Weights of a small contrastive image-text model: text encoder layers 6.
Rows from block 6 of the image encoder, named by matrix and row number. Rows with one number belong to one attention dimension. Each number is 500 + 50 x the weight over its row's rms, rounded and kept within 0 to 999. All counts start at 0. Numbers have three digits each. After the name is the row's rms in percent of the matrix's.
# q: attention query (encoder.blocks.6.attn.q.weight, 128x128), inputs 0-127
# k: attention key (encoder.blocks.6.attn.k.weight, 128x128), inputs 0-127
q.62 108:485469538491526548471583481576478465468403428479555512500584508521579484405607434537544462539503431485432445386506449527474473511481506472429529501543419585514561541447523408528576570445519476495554507527416431425485445419452473473521387509491550610497459481455530481423465557507441549494433517504486537500551419551510500484569557454437497488452462488520544463415509576589525525506461
k.62 095:416588518495488614464509613506492472495541440418390551489502574542443529564504454459477605415470481497517602459470514522513557478436442474548526537504457475587392514528447479558460548535468531509515494499565509460522473527540560489559511476393437375479466534583453498533517489505408516540532463438581480547457539509455584461510550454442540474470387502479558428485471458495466490471564
q.63 098:479476547493457506545506547473504456561532481559437422504464541581530543529419531510439465523510534602494497499486541427477511552490533454548519554476569526407448466502523542490536452453498549438528562522498551598486557541598504458495550586527565510625488536483509468451460480519584505472466467441523363429463532490565591576418479559541445518475556502511467411511555507392391394493543
k.63 102:556582505438513521429538388477511501456564491532480503533454457450448453487507517483576457552468573464491542467579421423435397470560548498437564494648495407435489567500569464574448448439562468504551457473457516532492530512513484505377525468519552552542438567518531490499546560499391510442449523436533489402471508459468447481526495558574436523567553447506504531490550580459544444487511
q.64 098:534593501441520473518459442429443524505471452493563496529476560460433476483560516527578481454536427503526472536473500557581505506526494416574448455474523485385557444588509572443492536538435489459494539464554481421543482573530514504533426583447595396555540461580452477487462559593491526493444468482555585495475532516527491594535508475482534540497548475603364437490510583481411515518429
k.64 086:499454587554547481519452548550502435523462502504509410472521589524476451500553537614590479570506500445536524537485495549513473495490527468467507480503551536474565473531622463578541514490441451442528461484552470402476472476546510382494498546480618487489576581455483518481345497434556498475570493389572485450531546520471437549566521507498481558500479422545500556518489347460522512540517
q.65 099:544531554423489440524570362516393518531501435451515447567506482476457426504521442498420444466509519515509458474448516509582493535403529469497520486469514476512526602512519494529507427485405562431513542573485496413411469442510473532492490516604528576510483472524557486523430463430440455486523414587446504495562533500458563468425412473444504463583388488477608453486551550435506559533496
k.65 094:471450512438413503540472637478508425514487498473500553521522504469522492553502504508468538589409525572437451435401457467480560425537492495455436518492498429574510631549434496514586404528501477416470475449471495480635554429476491450595509494457564464555441531453545581482464504481519501435490533445409462472588511555517465514457555478522551507437512438467527484431504480468425589531526
q.66 085:518464531443418503567546502531398531520503477521586478439520475470514498509524503509532484533529498557450473502468483590542500474552538487422457521478542512464559460518567581570573498555586500617481554494608584478508481551481560603600548472509605590556567516558539469546484618491596586501533511511471489435427451463517466514512465532557485464479553587568438564515555553545481549568463
k.66 082:562530480529475468547487520508590492570427524576510470475434481515636420523508536538512604543483431401470512555506486554480457505461534557476660565538529430492527521497516553481492467458429492504593472477517552494531528488517473407483563518521481545558368492560485524512430455482390525441475501530577485565435512509519491558569504468514535428536431451479454563567604529516578504576512
q.67 095:494420535551563557465391509578436523452558535485520494468451497506411464482537491519455541433541541416506438589507468442487527493485553577446542451562488463541471513478587490608465503468527472513483553469500493408521483482482464506473484592374477559417570612443533507517486549488493541431519456497358383513535456482548408497512481530463493435494544538446579593531509486501501436542557
k.67 091:573541525444452424509528432517536563615451541462498513490425487443503532572605532523514526434502485513582466431472461639519454547477493541525436505513477513537429424445466505400517505424460519532489457512444518473541536489446559559508550535445469449483541479560584474460437502508533448554561508432650488518490585512523501385541510477455489529514529448590504382536424507489524563449541
q.68 088:537616548581479536556524466502574546501516524446465455496460439560481551434443472546535491462501470479606495430419448511545456502522452505479465452448579509463475532565443520480489486472416561515588522562468549513573434533509551577398509535477526470623432492589470530447432482451518507503551506413549571575412506515454556527464414473440517449427456502486526433411566571445490450523545
k.68 088:454468536508492536488495518437432445517470510501511425434568515516544529557430427499461523530465507535390447505454437465517605548472472460567547487486482465448532586536574532501483466519593458530455496493529417459528509508487492504488478406437488515599507501333463519495515528496593425536555412499411352445462457485559470633469510476554476418477459460599472514528481532554496475514503
q.69 088:446523478439602578522569520440431454517472439505508522430549487460550548496484389504491459522439485466473522521542572597511474559543536563455471500517541498414442437497453518482545481525434446512538547458488508496474539511487523514486590412529481562474461507492513591481535504480511456504494469522615439444459505518448583410428499573418502585520494354444434451566410413455533532540600
k.69 102:467526408531512478496479490504509445527581488500482427445534520574511602545443439461391490505457536423503492497502562424550563499480560448446542488448432455427522501521508465486497474522457554558532560501549418555504436566470498499404555566544513571402499526573516400557605496413447512433456617546503504528453412492488467537454449503546491475523553606478462537461480395544414467491503
q.70 088:528569497474457518483495560491469448536480510533389562410550433447472448496528501544484552589527514500570549507482469547510555547434484536546505420460513576499507534464556489560562441459511438533488619501497474462476465523567465530461512574459488546572587544449543475530465523393581548562586544458516465574480525509544520596575542453536496489577487527563541534569623353520521478431542
k.70 096:544495467546535486434492493463591449483474515604493468444512544589457510459508587488479526461501396567507393420431560622464491541423552523529512445460543457594479558466448496474484399426469496490494563516493511544533546559505533517551427504409489483531490556442466521447461425529427430556569493359531486473540462474480533461538539560494553437556438458444418485536409562509519510500485
q.71 092:515514409464415539521499547437534509480515463515575474534557528511495508373487600594441479575479509502527485488466436513473505614504476495524541480422481489527533548591497555499521555477570590503513565456463446504454513600505519608433575493557584469543393574506570589408441525477523535493471443540532457483406427465448525455426499505545466545441477482503444526492590479502577551451470
k.71 087:454406523474471471529459460496481353493485497559497526513538490562508564549451495559451554536476534477498512502470504413571490558483428430542667579516548437491523601521534512504615501432606449479525491447579464539502582422519518479509519464461488492593509566489451504526557473497523437520481488484524512556485550448598404524548517514482417416475467553477441594476544506479527436580475
q.72 094:494435567529464513524509567377446495430549392514604414478420572499493496516456495515535492495483564485465548557527536535537499510514458504360557459448539485437552398582603522494516441467493553532425507532454522467486521452480530549480550546503529466495458530451429497606409530507568532557551530452553442532473509520503495499479521572441476497473569500557486620582410501489420587536516
k.72 087:474591502441545394566585427456548477578479398451471408470485455607467520471550420558491532586381585449478460461561555462503515596462411495450521456445522498480453477453486530551546592533546436457530497518505478494451533516526512497475599501492484522493483582553540534543508501541497458572514418517474552511469469527506444446420533489449479490471482484559558562477620449544464548587460
q.73 091:483521554459494413462512466558481511438434423557452497453464408499471414457547438491434595454481544474567568520479533496484409567479460511409545499493516478619451422432527416564450505529459538434563500521516442475507434455492449489489515451442474505420504490452505514499533487563412543554625492558492395477493473540462542513569443396566560494455369532452454485516545492560496527514523
k.73 089:496477464506540496514465611529463487530590460548481610441498491539505585489508530494531541550443419496413503447461458542569439585472502506578437557541485553626496442478398420480553450527495455565455620473442445464535560443516470521568600504521533458522496459489478489556433555560561496498508545414499476477523453545437526500493543407437495470441476480554514407505562555462550607513493
q.74 090:539517606469508553512484502577587565488547484477424506414571483492466476499576410463497399454582497515521512435519454485418452562516462553449502457459506447565446492445489452519493404406564441469600532459437527562480487572578530476523506494504549439508459550448509442573554477518446450454466560547517496545526532551427544588528499390430539518515435483512496353566524459513469524453513
k.74 087:534469445507595516537538599534482477465447535532462408507484468471410550590423480526479484580493490476428515540456485473529541543423553486505520467454460464485541491479481596458465613559539582493488556556512501454565550553547487511578529462428484535550525480480425540502523490489521481480381404431435426478528481545566414487480452535489534611378432422541433501477473445558549578529466
q.75 100:527559454528490565493441497474542461506472459458508492562472519549534483451496586529502495458476510467488564571565577348559480399498551519436394442579513469460514424525515521481461567510536500446496438452512549508544470488433479528561455529437554526395517442526403517456477584513526479382501560531524438418407427524572473579464548532572482499439511414533429442454493439487492442508436
k.75 102:544459528494522528482518549554442518528479492472579463427483451574531526484425447505486441459433403463525562496534493477442439557529503506539591554483457599479567521475519400514427412478575470453549512526499495383457449485533481404542518452528452485492454431490417479468495549536556565424470515589535589552518506447463592435516534503512410434560566509594479488553528584462571404508467
q.76 078:536398525430425400412536517427421526426433441496562512587472415467539415435433441491443545506441507497448480570445484492570528488485517434533552530520508505487484549542517470452472504539475532482483549462524437444487616506473441418541548523496536470462545648536451539425456537521511439386497390554579475494503548515481425559503455470509512514554427492511494521458493531603512529514456
k.76 079:575470464515472383487492423574464355486536383478553497457484516461533411500541447462577594592464489434534511487498496553459503369553497503451442511484499390529431563516484553494540468456475471399487480433460530398436531525490457498531536493529467487511522493442495499487409420520501488486436521474557581533410590513516447495572533419484438447517515483489565459473566496504489513445557
q.77 091:588542506444467544494535476617423520500553469505514501478513455504475464504465526564535530460513499420489482627518450502591446494450543496574493546523533500454622399477562539502547559529504473439423522492379506497570462607442506496553453540453486418504469539518481460444435505543513454464498527525521568472477541583525462582447429578514438447485540561606429570549542514417472444567466
k.77 088:526446522539450528449491567513487460525450463569446423436514500536451513572522493535511510542496442541615537481452506525387532463433493522503513461535542462526506460457547436483517476548471491418488493383544570415512415516489475419497514455442569536516542480537521488587398435445547537438571388380523556564491582505453562487522537465501533516453411416589541462546479391491481502510560
q.78 106:522529416567600427664445507499548530481424530498482546476461523510528633493515621455571449527586539499458520480480518532481536525552432503450479584478519481514480555482508491508455488534562464571460351514511523517509544525492569526496557456555483529567485501502509550510574524529494498535468523409568558573451506499389459461461483554447592546522467572433537509523459595429533455470533
k.78 105:420506476395443443506541428405506506463567515455489550513436533526474494519597491520461554447604548452505453530493428416609440459499484493431499530526457506467458428503535452508459564529507469518518457608529468563498452508472454547372469528546478552498501508607511536494556483493513584409466448477433464381439470528444403498457454518586468539464558552437467577413496501525484465511535
q.79 103:478439508537490514483515491447549515603520550471609512553531484479473556574586521575537499456439501615496546465479555520519595483517535470514508475510473531453498464486497545512528621488410529496571489582548551504540572563483619463581534466616538490527615465569426495476534531500514579545427543488539572471512487488547542459481492563459536515564620557584526537426484531477507512580433
k.79 087:456526545468446553520483443592548460452562492510442538521450543466477352409509535564516435484495524490508515528463463442510441527602394500454469400420494503589537469489522407530436416496436479574421502548445498570435433428438515450443522482570496436474480491452485592501471484478486540532545534534530504502419516477468454609570544577513528494595530591463526540540504477481418526495503
q.80 094:435588455519566426500550565541536544568514556547457597507573493556535533428425591555477539445478516519523551586509474429508516478434545539598497396500521557444467513492490584521601408477489450554417482470525519517519463580541465488444459489435548556489486541513536562445432563488570534438501397526491640543444524595489473497506533496565532525497560495521458474425495456511493515560452
k.80 089:474552407483471507517543455567435405589489521538494537505526501532494563609576477530482550440507534479526533479473488407490487494448613516554474471523478494451497470538550554412558460430516512537438569462564485589491519528489491430532338536496441531478463499448484464529480507639529472450549524545459558482473572461474568429505573435497516518498532556536534440524419482502518510590644
q.81 100:530490536481510524502626452597491564503432584502503466464448593466531578541488502443432482529450460495528458424494571543537461467563447505543508441513470509499555479587470460398530455408518430531501465573526444500473555521566567635500519489651484404504523476466498481482472508403440425505470551532433602559476553555480481505522411451479523513512510549532533467523514553453468488438420
k.81 093:437581517465531457463536507505438477399477475553454511470400436421451457504523459551424520492539549497560565463412490524514523488558409418427480500520536611554576531491533447567547485452473490459424516469550503450571465566415540370501454497426484548493447536534558567552522428455583518464506392454452475542540547483525537593476593538499530580549540498495439533524473455511560525504529
q.82 092:501420555554488514537428555427498508496513465502550412473449436428350580502573507557560478466625496514429420541505450413523491526529499565466479550509561564489504504400518560496492515547456573516519517459481545488622418486569437465514521477489460502489552505553518393516466510632526498467482513504475475435527487534544479543507566577441479585449543501554406450515419481506492489552563
k.82 084:480487515433461539526538549536515489615509489483488546448498496461606525462517455516578508458529472472442593502516557477471486524459548595504524443590553493513492523444470511463530508461423629549601357552519535400503563486450505535417495443496592528473526519503510490509594473521529530435510509614568561489506481491488379473574454410491460437474527456511480506477460477455415621513493
q.83 080:462478474466569485509374555499485425411595461438545520514628559413569464471494496431537494497510481471502560479540439516499449501449522519464439587535464499396501511475583492491544508508470519527483395462640523504589479507494543496542574466444561469497527482534523459512524543462549425472396517467520493563474403470524470510524439511527442483511432455550471468496555492493563356604457
k.83 085:582506600526518523557467580378492511545422552511543459521540551527575545476571544509624510494476520475600555448533401523543493487452436568438531615504471489440533484531558513574460547445431473510467544598505518546539433550488514478517527585527459493442526474479534548483395509533453505535511578506495456481466483452560457528572403543521535491548529507481443540399436512474510407433438
q.84 088:479505471672568504494373550581469513478454494464465474504521515546525538443488494411425505504530514432585503490553405435603491474527477581474511466543473480587516533517520495521425520476544530545451531503426528509483555477507488492491512538545471559538524485504585435493608473498494515532430625543491479587539534503437546430498480445498531587511576404511541509595585553499543441436567
k.84 085:423446519441444551489519433521463561507471513514570493445463551471493594560517411478481489428501457580494461407560504530559444450506498488548450518646488473498477470492415506574516574578518486474457429543426550510490459496472431516500507570490480512460494372575505432494502483491517520536419482502399564422519489457553482462490555570580556518520504438506502531449386539592603464411514
q.85 097:456536577521563391516474539509551471470508545503556479576452448485471525516601465590528559526567525545543562526506460499461482498447466522461529529559557420641528501462511432588450483504482601457586487513440464429583508531437486497400518556470519511471518531461609456411591494560502577456499492488547545486530526499492457572513439432504491502586468438492542413387468507545532485419485
k.85 088:565456524434406556517543507553481419387522491439481522432661445427538524527503476461489480528574392478525526471510497540518442512603530461535443530419500508530506430498384462462482472497504625513417535524449487488532530517413439471486501471484474461559610486553534480483448547551511447544464503543565440460523472575507515549528513527495497517456453523477559466398475596552615507509489
q.86 092:546438545419511473582441490521448511562474512513532430520513470466464480562491475435472489477565522562366416553397407534541404580449546488485485561498548526431548486506393495571451493502583543562470533446454489468459451457472495523585465512549480536586546470467529523489472469547539518552400485536557537481571494520501551550487595587579587557524531445526471492485452598422509469492569
k.86 085:453482514470510536505529473569596527517521531546585533555513511479415491426545494498466540588612517535459523554492517460401497440558553578418433502555570425475403508445468548559519501484468555513575445540548503583464508423639525435409545465558576555494504530484554538622602520497554462477530511509435502552484578532551444449525515473513519455513480466410494500422498436527473497520491
q.87 089:450532419456470546534538463408494490473475531520588501521472424529471453489470506457542515458508497607502512472499525451522598526537459469546604438494558472399447463569445518491429491523528535482434511489455525478542439625485440509447517513497603466595564486390464521432453465470522426474435401491610520505479439437536517495467487555467469549474462578490402497422480437565494535593562
k.87 089:463544534520463475495491437530481496576496543469559501464525522640560473473458512538523519579530474441404442524489564491470537418443591427449546556439522538433554591603584491493577457446584492440457495501535471513458405524481462495425501490475545587540458462473524500484480441495471569489534522386493545530439473494473444528485516522509469383542466591580525511589574559448474526584448
q.88 102:429452543504442411427440557498488447496510561560509500410465459539409449448530548606475610461548544468517460558519490481587516453560499483472531443535469482547479483521486490633454519425543607508419538477510525486588513458405450479556399521451586490547562574453524526490588502461359516547462465530509457469468459556474480529479534518454506524531462442531502451524465494541500578503586
k.88 090:582545512490488542459478422513455549484572536521572480512461408431515550551476490542462490582559451532509448590548476592532493542552490528429443521427443579539461485487538455428535422521476486585587416478470558514416482481458486562537461527552493420464475418502476467565408536435499471582420569571475508431548547594535532448573461584580420436524509517526538502535451544549525526490478
q.89 106:545518501445445530523561505547449469514475469526402409485584497377490477457500519489477436551465497458481457515540482449487412540521534459513585526454495459453535463531487506549496547437383507464405589487482445480473497480541559659512443523550492523569488539438382438503529418487419503544471416529446409458535501500529504494429451534510443398531451436506437492572510591525467462512571
k.89 097:481483560510565446535435542436517509564570542510463483562502587473483545487436500539470420488467613578506509467497470442431492421495435589430488454571511506575451533386577438517539397575425444545563561472528440512533556519427523532451481545497498531522504503519538505542552551376512542480467497537487541550446523499555457518525440499511570482452433440427529469429483339480472496549476
q.90 090:441544423576548493596436544537526442544498514547481525472464578468478528444441615473545486518461449516528488487556473423491467577556552479579457468465460543403499440483428566426556477479512438593464415490602484503550452436521497557412443425508534391565437490493512470480535531510513467472481494415576564484445519490471397528530527555488509453465516513432472445448475513413507376505499
k.90 088:458489490469546511509451457365485516428374557578434459550420496559477469512520476511477511425571488513601575528496560424494516532415530476435507496503535629379481494514621542549489461506539509570486470468484499509459474540475457479455382495478502466447525502482507519505466527516458584451538482490403568433406540463519487458531519574545483514530523596479423588558418520549484473520472
q.91 100:457571525563500499509463515512565545566625505520476500469457574555468575547532511535509428472425506507600499423520497546440579488481458582477495438498445453511394534607491505514544507390467590514526457501441527459454523578508579579414492446502478558504405492523518515516500470425448551473415493487439553521449497502384565452465516401420560450515511555502518461491491566496461515508394
k.91 101:494511589524564547483576531479426523454464551492431467560451476436516524526536446586382455470455574538465482511459471417594467482436471428499439392416508539497552504515504587486473483544639425496449543547550506540537522464455504512469528467532406491496477482451426465498500504460535468573519514548444430449540510534551415478448523539530458622444527485568483563445427456501564469602493
q.92 095:459473545443458474572598488508442459458487566457422487573460505478483490531505550537437465467536534484447621413517497560536409401531475485539552563479524567557483558404500368461506466497550504443518411568471503527501523436537479564476467447632453556524547492482467463577440437518577516427459557484528519436513462431470496489488446461493522505563557433489603423499469519531432490439448
k.92 103:485605488477472563503586503531545438523571493491539563487576493475524526538435479406514593621561469498515534478525529488545555517629456490435524487492432499500493584554441534556473553503486570534570510566510470492539556506432539467490508442575548534638436607578525507490572509567504530485501482580436527489518423546466530524459533523460572639493594495415493546466532488478516468511514
q.93 088:521512437492538538458498456620494540506490478446498532468531598494546552507485504563536443508486407425483577446408527525394405494436549461462403447468537475445479398484539501429562504393566485573518527542480534521465544459511441508410469562487435482411441472541422448623434471533517469557527497494561500533474525450484490469506524494601468477441487498498517546408436451453416432502464
k.93 085:477530454496591430513458559469588559562469483463469495469443502492413517547537453440468467430396493441562366474505484403472449468532562420582472465458474527419495470531523538542438543515493468469558569447527518454493505489517540394565597462433526516431541580458575516478503518471497482526541426455507500570523517481424587513424450534438547543461550455414523446532557452539541521443588
q.94 095:532431412463519496534454462484445478449598505511416528509523550433512536483467527498440518422472569453505570514543504503477496454464653525520574558497519574541540559507554489480475543527421431485552542559526519439415469525541509512530438497498507467445590482520444527530481547532438445460577485460428474435584495539603446461568428584629436525507490492447434543472576467535377523471507
k.94 093:595497465518516419528404475533470462604443545515526524502546518471480444415541547503553470418504570574550496456397432567438473511490424577539418485583574561572472511547446471506488545371406465500491554478490474501551581498511531522542426444553555441477495594466517453399488533489474566466521493463522454552442484542507564489526493439433489488513454495466552426584530474437437507426506
q.95 099:489543531596594565515452509533488467519506449520522542460533603599657539544442469414519521504579511515578501554491562442490456546472508588458548491473508412460494455518483574415559480484567439617585572543512559516466525504462428532480557435507475611475465483500572427509548533548553396560536547508567526561521499485543485428495495569493559494486491491427521463541495483467541477445525
k.95 094:442494518405557443519426506395538545455452498555509505475415598546539611533602398476423529470525520502503520437461509383542470529550598456496470474481456544493508445543478556485561542546541572467425463457467470595483402540512466626427545491473574515480512529524519542538540593477497559466446449516488542495523452446545549557476544526525509523477581548491472527471582490606493503534532
q.96 098:474551576472392508567475564475485457537542447496492521461537473453457486481533555448604455471652476520459449499510540501486442574491556494520496483430621522459539469440453570462538392514487502495490494491479441463547472394537571488465471488515556440444556487486452594427490491371436452518561548501527439433524529495538448537512429515425480537528591438567479479547562538550547577556551
k.96 098:482532478442517453399573432568526512447560504454507576369597463434416486524490524540504538406557400593576468453461489462485509429559389502474443492466453444541452468566470506490500607455485550474440526530600546593508477538506505467472536537529546467536487475510512516527433495489512434473521438461521441511410499458502432540516607525595548420491545508488569504491446443508437539523527
q.97 110:551420497546437509469511455456552365442547445532454478528546460506506577515404511541483437568508510436514518530508515487569537499418583521434540623496453516481543460477444585533513480505574529467428552500472429429428477439586531523432494551531450513511502455413498594510427496487466523571489503549512497463408488525609432482509562500554379454480514464486419546555555571486565502472547
k.97 108:422429366542447484458564414455544445530464481472536526458540551487468442530458455487568496524476503516464481463511548616491535484577409497513513443469580512517481485429540459416554582464557523574504570468405485540486546535485462402460516487417556553618525530513614551458418457524451550520570400441456527564526551477485482492528548555466526493433545468524488493603526454544485499473475
q.98 108:503554367580417512587536452478492474518523548547526483528531515456474551441528563535471593554451430553453457539452581477552450447483492518478487417441517408534491576483463518507517523370513559527462576406554474416492548538458530454675547515498504455492531551399438400539519457408514531473441451429463455511575494468516533460504509475502517513553498482529549482498558533513510475561525
k.98 124:527504544401410446521478489441482549513473513555496467525412478584441535465527518473447492523544467496523520423589467413554484505538446529413531417538563518476508533518505427511516374552521506633547457532470537520519447380493522487436514516615405493486453484499516521530530573389438469586480393551545505490502564505446557471504627516592499447468535447504479476505499444484467544519497
q.99 115:565444466416524485615525531510509504449445587481560542463480547521486462576501545558479420558547501545528499467487547522497427537528462517503537624485443582580534468534482404526412517489492416577593514445483437525531479498461569559508442512579482487489489358557537595453487452426595524446576432518509461529439530501470460502508458405470557552501437520547539489471463577482517548558518
k.99 121:474573379502415535502482417533503423527515545461386484461528470480541532536540478536503563418455481547534490513552538512449521472448465494512539520512451471488522395605463526467468569460472575572434644471515510591405587499493550564504544531485532521518460479479406494496550463583538532502506550422464411486589526542472547566376441495554487473532528472551451495455430461536546520453521
q.100 099:578501429487559510475571509525509444510579587457435459553446527444455489544488546518596499482495387436514477513499515502480465496405445495542568495498515416580488462543482507418527593515473518515543504524472609559565498428543523500561594489472412416502490611521500507561499524526495513480450537563541514428598479565505482551421511458591508563519478444402400489499543415576489490472577
k.100 100:453447633498443559573473499467564492594474431525573500531422485497538462485539472407474567499591520516501482418526399495476473459525461596408491496413500545568512435483554498598502380491524527491526519486489481489508480400472526603533501474537498470512436441509541447483612514440456460420399508577482511463596554507428503511515448539429519513481483545405497555488489516519556523459466
q.101 093:512415528457487422595553374508424425502457411548525497528558509527461468421478560543486502520490491537512418491452561533575454418407529462507541496518530570432475496468514514508516483532452528476473507462493440399473545419553502470491405509562447468512485505518568345477573451468481444540471502537490442407471558466498509479421570521574563450515478390558507508545500485528540495427603
k.101 089:568547489578556523487537494478430494504487511523483499503438491589536588567536570356467479471496558581480460456484493381508540471503503527485574406417560422565541492518552506408472525495499506558489596472453440461424383423450577453454524541586507573521500512491461511495431522476425521595493442521518504463543471543476574423577500466535501492476513524441474569484469547400551474558520
q.102 110:583570473503463490451571505477449433538464451543483614536538578549506547567497559533585528547434454542570459452465577440379492547438473549498519562508473479455448484456551508527563567470398552505513487456535444475377476474506407509547535548582456460499464547488547490569522450553510462541505546488517474573445525540563547479489542474535422416472403410555443536464501401535489528539541
k.102 102:514452467558497495444491490383545569516400498563549423559486448498484477525487409438450481544532496463358533453544473504473495511556472493463510475495567539570468571490596474514518483490422601579540436452401533535490570473506527440435533461588482505470492501457527482421521500523507495491521537498488564457593512475526529541510381559472459541422490577412488359446534559429470541518456
q.103 093:494499432575600452514463562480575416564511477430483401442405446519539526485473542515505629524496511469503498531522499628470481448521535433467429570518442536430517488469493539497497497503496455434531573536548575526447538480508496420454462572500463520547572561542460535503551561479550557609513489564431532513478408528579530566448497525484487490455450450563452486600464583378536475480516
k.103 086:515549547557564472487475506427462513474558480549479520561531453499432586539556486470466572502438553518491480456497541502645473476465564502470588432522535521500553450424623504494522438563579499536424546516500462547463495487514474570529526570509450399579506555452559415504554447530452580562553619478528514551517538502504407436551496471411531490430485584446517465472509525491458399474422
q.104 115:533406548500534474541519470397542512520451448593454610560456447493482493567421466428550478460553571433414517516511635400507474521465513571537587513465475417542508569459517486476411432573491476556504423517444524541455394425548512512467481427495499504426502411503510475542490438512483489570507424487492575491463505497531471516581488556424559498535496522547535506452572521592524499566497
k.104 114:572500440556465506422473484529561503505397583495553511429529519551461478530407537436499568488512485483529555507576496595406542488470479556480475500471458603522480476512507481615489499472538487495483541452561495562485616557528449534572534473421537563459490524444491543574407626507475490478449611427515478508477439451480511460509466471506470514439466447338475467456489485476445579521572
q.105 095:525552543598566537539512421575552563487522517517438555502506500507481544552564518435480466560440491422518525524465514409398512512487445445505400445438438468409604461511551518406528475469464454524510457582543540588610475524440540516507560511506470474550465452526559654526510452475406469423510524559444486571557559574464523499491448504517534511588521475505495471593465456523510532545472
k.105 086:472415581465390408511449592500493562440408575468514541471460513440438580554559444577510525529498525542508482582453512542539536396498573596562494492546573406509413470519380455496532519509530555450480474529576551420481482509467468508477489536521557513525525504438484474591479501475565569509609450530483477477501560532397503531498517598484489500520488506499514477504422501453428466401481
q.106 089:511443622493453533493529506456519484551536441561463505619511408487469535465492385488588473443454536528555465420422555524501528561415474506511473485451629558460512495467519537430575459519487476442507539518381521514442441486575491394469493516521500496489528519539531508419571539436431467559521501443602447503536421491517564406526454488411487476485482473464458455550523567547414465527541
k.106 089:495541538535499504478486412516594448557517475443544614578474594438541452486496513497494552468574502485462460483573447515514443550505474404515386586605524553530444479455582523538518560523626552509523453541506522504469504552547489418480465477472550549468603516457605471499475510440504469563506442564560485460518491594573501495548497499533581551414453515503512479502574462404507443406506
q.107 115:494584465461460455613486541420472519557530488572601600562541491575472514459535552498403469515556663452496427484498519510484496498511512522474567581410594521487413547470510482538453374530450521511504451459402567429503494462575613548502554472496493464499478545575480475461540528501485471534459531495489530582458461479542486498489493551473495407447524482570461520520510546423486448424543
k.107 107:621491472497508472344555354488538487516531517561475480499457525530514454578439541529495493581489463605474589480495486403514487495517523539483413419499490468512450478418471467459449519449436503534464483426509434556493479538460466403533459501499463556504568597505470466512476559554562428566490468414450522475529582505590440495558506538564483557452476427427470422450551455498487519547544
q.108 101:485463574505412478499533570467485488434595485565467534502580450423452516542436483495484477487605516542407433518478513437531506561433573448597535540436551487456522545525454542421616483567547512530552561494504392490459481481562494473466449492444498415540560420499500478500574539475451485529516491507575397381586524474536427479504556537557497479559551488499565491553589458562452539476525
k.108 108:495571513496486596514574472549484397565516494463556433418464621476489461470460566471506519533535501558517500472472479504530486476539391518548466567510511445584463453448480455503523606528492509450532506474447541442492442473520556435500460415588620606538565540534596545522369520491468542446489559531525530519391417541438463432548534451494527491478536502490440485502471472529431470498595
q.109 113:453504509463523448473578520472443541390498534540505552504502530421474499540493392458493458543467584504351564498556520462523457505556578572476543494424549451504440520499522515481456527556448479510528573363450402464521442517544446446473534556588553543397498465427539556488437373492441438543562536426483475454544519471489452554561455543471460452487521488509557543441547480585517516502499
k.109 108:593546387561477555431549555577540492468466573463514450367472514523549461467451455567512551492488451454540492513462477531485499525592454508483399567499544549465459560507477434528502482538470525481506542568529507484520631570471573478450619417487615454435567552460455515518453482486528468465458496490436439585501471424571523612442518506506480460481479519536491471504459492490532611564522
q.110 120:489523518477548493474475613537472529550522540441484532477509507512485480453488541484486419469473429468590440505548476454436469552430539465505459506567568496484535409444587544505545377543451468437494471582523544514541483519624553480414570549478509426443507576511410432487512484540379491528471567563539469485467472559540553449418516532499431462429533428465350529541523469558461540460514
k.110 103:479441544515526525478484446535512458524522458537502476553589417372478472634536483454504565516503554491410501463512425494556449408496471479429459529405561460499523557480560446518382564484507440415487465568492500461584475453495435425495453536501548478451533571508495458399566508454566477460567559500498520477550549518568416456571462472522616547462503460449554466544578520478495528538436
q.111 107:570408428519528462515514550538504508480443464390500464477459539506496476498436555483596470523407418535571466539499439532391498425471456510467502485478436451506529461500553492522476510476480488410603559479577608475435545505524539499577564505479467422465570494468483529559459450488586560464558381508462486534483560530551552457450522381454479432478442501580521495502454397523413530560490
k.111 114:408545569491417568594457459451516448544413479526444484528522468450615592524485478547475537462460520486494528481526431468523513487475543565411539464466568445493560518442599521451489493533533519558563518438496500544443448426504512523574498574572487411554451480460492454444567518483492508586508531532427574546512438400535518395491486500562492627420464536457438524558555539493541462559463
q.112 095:592530509481512552483553486580379516552472574485468549453543550438528501454574470482531421449427519495509426536530543466430546501440510453496500527496563441472482524408573505446556518541455563477550448484510379510462438572520456524504545467531576491446462550398456429549504563596473486520444503489477508490556491546505464512483524555646422471532525491520495530486417354563441477571480
k.112 093:459465546544616479422509562487466563497471429474487432501466449478497474596466621483478413541487580472466561420424464465528490444496448552440512498436468497635507596539449583492476536495473471528506438548472556465517492501492512409449601458525555542508499448563530594473564474494517507475494590489467536550430484432521530459531499471460512494421398408497523499529511610452495567574524
q.113 094:514493505518416512408554505526464520458530444468449485513556461417450482413511467492570490499527469443494411531523450473509546526506500590460448400454517502451482422511487619530492523575617503460534498481481389526398570525539554519383559561433472565433565472462453577479435449489486498563464621525557483523526459506475430520468539459573412465482591457470536512471504524570435510464503
k.113 086:438504426533531467452629511517520481493525492495514529448531551478558414596481461530498532483512471492407451504472458638442411508538490459539512590587506416511405489445398515399508585470575536442446465441501518506524441463493456448422523559397493575560470476614568550465493549529437491481465434481496496536488478476530473485546473426542523493516481585490563576579497582486491501507485
q.114 098:438564525413544547504604464469486536480344502485498508515530622507533559482558493469569439456514493495425509453519438505426500464495442496514530537528503515510542482523490515520511435429475567481493395425404439538502523411438430466416537485525441431510559510426497622490475572490503479455535565544465509477517555466444460486597415531518498480542400470427452578462456430540530566545501
k.114 105:505450421457564503386442536555505524511457544465533552484542504535595466538492570550509512519526552494544490523524478544516458541553412440503462462478416472500460542651407517491516543426478489498508482547582534525536534630586517498565501488504439425399506455547410489497464469546526435480426472474408432451486453466497472516460459548433494459558509631473516502464415572501537527602516